Rows from block 6 of a small image classifier, named by matrix and row number. Rows with one number belong to one neuron. Each number is 128 + 32 x the weight over its row's rms, rounded and kept within 0 to 255. All counts start at 0.
After each neuron's rows are labels from the 100 images, of 14976, where the neuron reaches its highest value: "top examples" is what is common among them; "patch colour" is the nearest of a few named colours to the mean colour under the peak. Only what is clearly more common there than usual is listed. The data: drawn small creatures on textured ground.
# fc1: MLP up (model.blocks.6.mlp.fc1.weight, 512x128), inputs 0-127
# fc2: MLP down (model.blocks.6.mlp.fc2.weight, 128x512, transposed), outputs 0-127

fc1.219 [147  69 129 131 143 116 151 132 155 137 158  88 177 121 130 124  77 126  71 123 196  37 135 102 188 133 136 122 105  86 159  86 160 110 101 114 152 183 116 149 136 115 129 148 185 144 156 208 142 138  83 120 137 113  88 135 155  86 139  85 136 131 137 131 145 111 137 137 165 108 113 187  72 129 124  73 177 100 118 124 172 100 132 106 169  99 150 125  52 134  93 123 133  98 103 116  82 151 129 133  98  95 160 107 172  83 110  92 110  68  98  87 165  84 117 116 171 146 141 111 183  79  73 162 143 122 117 108]
fc2.219 [109 176 125 173 132 109 156 167 132 149 102 139 121 102  70 198 159 125  86  98 100 161 110  49 136 149 144 132 149  95 147 119  80  91 151 124 136 151 125 173 114 168  95 126 174 174 157 136 120  85 154 115 118 139 102  69 109  95 104 119  70 170 139 133 125 105 125 141 160 179 128 165 143 151 176 148 160 179 119 147 103 142 118 174 205 147  69 120 120  78 162 117 175 158 152 151 154  91  73 157 178 125 102 111 167 111  97  85 164  85 187 133 125 139 166 146 150 180 125 103  61  74 119 118 106 146 124 127]
top examples: green
patch colour: green

fc1.324 [167 141 101 148 157 113 136 165  97 111 171 137  98 166 158 100  93 149 122 168 132 111 109 142 161  26 154 143 122 133 168  72 112 161 124 143  94 105  94 145  90  60 137 175  95 168  71 166 139 132  74  89 104  98 157 154 122  99 147  95 133 102  86 127  73 101 152 115 122 118 118 105 111 119 219 117 143  89 149 149 162 164 159 116 109 144 162 112 103  93 106 168 185  88 126 144 187 139 126  91  72  84 108 103 124 127  65 174  88 126  89  99  93 132 129 112 179 159  98  88 126  83 142 145  96 151 131 117]
fc2.324 [119 134 142 104 162 128 132  82 155 147 145  84 153 158  84  71  87 138 183 102 112 119 109 107 147 122 141 112 119  71 107 117 149 135 116 117 133 120 192 103  50  86 116 159 129 131 141 177 145 109 197 110  81 174  83 108  95 103 145 127 136 105  89 125 143 117 159  77 114 140 164 128 110 138 198 118 130  92 187 109 190 134 135  97 185 183 139  89 119 138 121 106 164 115  50 162 169 159 108 113 136 167 163 129 166 153 146  79 119 188 156 152 102 120 128 153  90 152 136 127 108  93 147  87  95 140 223 122]
top examples: green; plain
patch colour: green

fc1.408 [177 138 207 100 131  67 119  91 164 154 107 122 208 115 112 158  80 156 135 145 159 121  75  93 191 172 123 122 138 129  84  55 120  45 123 123 155 158 122  70 105 128 120 100 120  51 158 138 136 106 111 198  96 129 153 120 134 101  69 139 126 108 134 127 128 133 140 161 150 106 109 121 127 143 154 137 104  68 144  95 191  88 136 113 190 143 162 105 117 146  89 121 136 102  97 134 132 147 148 141  90 127 164 143 167  39 103  73  87 150 129  90  91 107 103 118 138 145 136 148 135  92 131 112 139 114 140  94]
fc2.408 [115 173 132  89  59 175 179 122 113 114 153 102 143 107  85 176 168  93  79 153 106 111 155  94 172 140 116 188 161 107 110 103 181 158 102 139 120 101 159 209  67 156 120 134 111 112 118 119 182  86 179  58 108  92 130 131 110  83 148 139  74 119 124 163 167 146 151 161  99 145  96  90  85 112 134 117 174 145 114 160 108 153  92 159 139 115 133  96 153  92 161 113 118 110  68 129 107 165  88 130 130 161 120 145 108  96 142 101 169 127 181 129 109 122 175 127 199 180 128  95 147 144 116  96 145 138  94 191]
top examples: green
patch colour: green

fc1.351 [167  93 126 150 146 113 120 148 126  78 165  81  77 163 116 102  77 142 104 120 127 159 134 149  73 176 154 147 154 163 126  69  99  94 159 132 111 159  99 105 187 128 159 146 108  79 128 154  95 111 135  74 113  80 149  78 140 133 117 158 137 111 112 104 162 129 103  85 133 220 181 226 104  60 138 140  87 178 150 143 130 126 128 123 135 154 106 109 128 172  79 108 133 139 188  96  88 101 137 128 113 118 115 125 111  93 129 125  97 139  90  80 129 148 133 123 173 107 136  93  76 107 123 159 181 123 100  49]
fc2.351 [122 103  92  85 132 112 179 111 135  92 154 120 168 123 152 125 195 110 122 129  91 145 126 140 156 153 160 108  91 128 149 161 139 143 164 104 129 159  84 151  39 108  82 153  97 200 125  87 187 159 130 150 135 138 120 140 124 116 201 131  97 142 141 149  95  37 109 200  85  97 192  80 149 139 131  79 175  82  83 138 173  59 124 112  94 100 114 158 151 105 128 133 167 144  92 106 144 131 129 144 130 128  98  83 130 112 170  73 122 100  77 107 105 106  96 101 138 138 161 102 168 135 127 143 153 100 123 168]
top examples: blue
patch colour: white; pink

fc1.377 [123 188 117 136 118  99 130 129 152 121 151 161 102 106 146 106 193 116 150 175 122 147 190  89 115 147  51 117 118 128 164  67 143 174 131 151 190 114  97 116 160   0 149 158 128 145 120 158 111 125 113  89  94 129 170 163 157 118 126 137 117 138 105 130 135 106  93 136 128 116 105 119 174 139 147 140 153 120 127 143  83 111 160  91  97 164 138 118 127  80 122 138 163 147 127  84 156 106  76 105  80 170 184 137 178 125 127  92  58 141 144 171 178  73 173 145  99 158 130  95 125 111  90 151  96  66 159 117]
fc2.377 [151 160 113 129 148 159 139 121 167 109 201 112  76 123  96  85 118 174 152 135 144 128 166 140 108 107 132 141 148  91 128 107 113 164  35 112 118  68 168 110 102 135  94 128  89 117 108 180 220 129 130 149 124 155 137  86 133  65 103 114 174 147 150 104 163 135  63 173 149 154 119 161 154  85 130 138 168  84 125 184 122 142 136 121 149  90 123  63 148 188 141 144 127 185 195 173 121 155 115 105 111 105 132 189 128  82 100 120 107 115 101 114 120 156 111 132 156  91 116  97 184 192 127 149 111 118 100 149]
top examples: green; plain
patch colour: green

fc1.259 [126 115 172 142 115  91 110 168 151 150 174 107 165 168 137 119 113 152 112 140 158 120 154  94 164  98 101 109 138 134  93 128 148  75 174  81 151 116  87 145 159 163  64  95 174  82 138 234 132  69  94 164  94 146  70 125 142 159 133 151 177 189 138 124 126 165 141 180 131 139 131 206 133 176 155 124 163 146 118 124 165 129 159 174 142  59 142  93 132  95 128 123 139 136  76 164 120 140  91 104 136  86 112  98  99 145 127 167 117 144 145 124 105  90 138 108 148 110  84 140  76 115 128 154 113 139 136 223]
fc2.259 [120 137 145  94 162  95 118  95 153 165 137 107 142 117 105 137 116 156 131  99 102  75  88 162 136 204 142 133  95  79 168 100 148  77  86 140 165 104 134 172 176  98 109 135 135  78 115  90  96 132 120 135 147 152 187 180 109 121 133 182  66 130 110 151 149 135 131  85 151  95 166 138 132  80 145  78  69 179 201  71 167 122 159 125 143 140 180 125 171 158 189  72 153 130 121  93 133 153  97 147 166  89  90 169 108 138 119  76 128 110 139 157 109 138 119 166 126 164 149  38 119 123 108 125 149  93 125 105]
top examples: green
patch colour: white; pink

fc1.204 [ 76 127 143 110 118  93 111 132 147 158 135 113 134 189 107 130 134  87  76  47 113 103 165 169 159 134 147 169 144 147 124 160 136 109 150 171  62  86 108 111 178 140 161 123 132 124 187 104  90 126 187 125 123 127  90 154 167  86 165  94 186 122 146 158 170 176 144 130  77 174 160  89 168 105  96 142 125 118 141  93 175  99 102  96 113 121 143 145 100 160 151 166 184 179 142  64 193 148 161 126 138 174 116 122 182 133  95  87 188 124 138 195 125 157 116 139 119 138 186 121 122  97 155 115 132 134 159 150]
fc2.204 [171 123 124  96  97 156 194 152  86 156 105 128 114 130 129 159 113 141 174 151 151  81 126 134 166 117 101  66  97 155 174 107 127 178  79 136 172 166  69 169 109 156 123 103 101 126 132 126 127 136 136 130 136 134 158 144 112  73 110 145 105 108 114 139  66  81 137 103 153 122  65 147 179 154 149 113 158 157 183 109 145 170  93 154 155 185 150 148 157 116 135  57 123 163 182 119  75 161 135 118  47 133 109 165  68  65 114 117  98 131 126 154  65 139 152 105 155 119 154 144 157 137 164  94 116 125  62 166]
top examples: blue
patch colour: grey

fc1.280 [151  69 132 108 111  97 140 149 101 119 117 141 184 156  81 105 128 143 158 107 109 163 109 147 126  57 141 132 185 114  90 161 156 117 141 154  97 109 105 157 112 160 106 103 142 157 127 177 212 122 114  85 127 131 109 127  93 150 113 123  75 113 144 137 122 125 139  78 222 123 128 195  82 131 158 126 191 134  96 142 134  66 123 112 127 105 107  98 123 125  81 160 184  98 158  57 157 185  97  92 168 104 145  99 160 121 167 131 128 165  68 106  54 118 158 111 162 124 141 112 125  95 115 101  95 173 168 151]
fc2.280 [189 112 139 154 152  78 164  99 121 127 123 139 136 119 157  64 109 151 152 128  81  88 164 158 152 130 111 111  63 119  93 194 114 160 140  96 212 136 132  85  95 101 160 132 131 108 168 116 131 118 111 197 156 108 171 157 139 145 187 116 136 124 118  98 114 125 120  98 127  83 124 103 120  95 107 142 137 139 126  94 145 165 116 139 139  77 182 132 183 170 104  90 123 181  62 121 148 121 125 142 129 118  86 187 114 149 102 155 111  92 141 153  66  80 150 171 103 203 115 103  76  80 181 150 129 135 102  74]
top examples: green
patch colour: brown

fc1.433 [123 138 157 157 121 135 150  60 124 125 137 147 126 136 149 123 144 104 146 128 200  92 176 178 144 109 166 153 159 115 150 112 102 176 121 163 140 136 122  80  98  96 222 173 110 101 120 108 145  65 162 114 117 126 130 160 135 169 203  97 144 157 134 160 157  40  91 165  96 114 179 154  71 129  99 137 178 142 166  95 138 152 110  84 139 116 138 112 110 137 105 160 129  74 157 129 135 129 160  94  77 113 114 127  48 117  87  74 112  89 164 110 100  97  81 193 119 105  98 106 133 170 140 101 119 123 148 122]
fc2.433 [144  77  87 148 150  96 162 113 151 173 158 137 154 183  83 144 159 105 113  86 126 115  96  88  94 108  96 139 184  69 152  86 107  72  99 148 133 158  87 178  66 114 136 153 118 132 112 129 115 111 128 141 174 151 186 166 176 120 187 119 113 124 127  73 154 139 123 136 148 113 110  74  78 169 188  95 141 135 161 161 148  54 115 130 148 167 112 145 127 139 130 129  65 113 144 119  98 141 152 158 119 114 128  94  73  99 109 134  67 151 134 161 156 152 112  40 137 108 113 186 131  86 136 180 126  82 121 105]
top examples: blue; jellyfish
patch colour: grey

fc1.444 [127 126 124 100 115 181 149 151 114 138 140 103 133 176 134 146  90 134 173 129 129 187 156  95  88 177 119 118 141 134 170 107  81 128 115 108  96 106 130 106 146  92 125 154 152 175 174 183 143 184 163  99 127  78 164  91 164 137 101 190 198 109 130 140 100 128  99 149 121 126 112 198 206  83 109 120 157 173 112 123 126 125 153 190  79 101 175 134 146 152 101 133 114  92 144 189 154 115 128  81  89 115 157 101  82  78 179 140 108 100  89 145  91 199 133 112 163 129 101 145 133 210 115 148 141 101 119 142]
fc2.444 [122 164 144  96 184 101 117  99 163  87 169 142  74 139 141  88 139 156  77  94 106  88 150 153 157  84 170 129 158 119  87 146 170 146 143 158  99 174 148 138  78 103 152 146 112  98 101 159 125 116 166 165 128 120  91 108 110  94 146 161  74 167 164  83 150 114 157 145 114  95 144  79  78 105  99 142 125 104  94 165 130 180 120 117 101  87 127 142 191 191 113 119 154 139 111 133 131  69  98 149 114 115 116 137 188 162  80 109 126  84 134 126 199 105 163 160 106  52 118 134 119 103  96 104 135  93 223 119]
top examples: blue
patch colour: pink

fc1.263 [113 104 124 164 181 193 131 165  85 120 144 128 124 139 152 139  89 127 100 123  97  91  61 108  84 138 121 127  38 133 175 122  96 157 150 131 131 124 161  91 115 123 146 101 170 141 111 129  48 155 186 100 120 113  76 105  55 125  96 118  77 137  60 105  89  75 148 148 150 105 113 106 154 177 145 123 139 126 141 154 118 146 129 114 109 152 114 138  85  87 112 193 131  69  76 185 152 162 147 100 114 131 126 151 132 109  81  69 170 145 119 121 147 173 163 167 157 133 137 156  70  92 177 157 115 120 144 155]
fc2.263 [193 169 134 170 116  94 137 137  90 184 126 132 126  58 167 135 143 108 148  89  67 189  86 146 159 150 169 119 184 102 141  82  78 100 159 118 127 145  75 160 150 151 105 124 129 152 108 147 145 151 103 154  80 162 119 159 152  86 111 135  91 100 118  97 164  90 108 121 125 169 155 167 117 113 149  87 166  83 173  98 111 104 134 104 147 117 114 142 146 152 115 155 131 134 100 133  52 110 153  74 136 125 118  50 162 110 180 184 155 168 109 159  73 123  93  89 180 123 121  94 166 163  97 133 177 103 124  92]
top examples: green
patch colour: green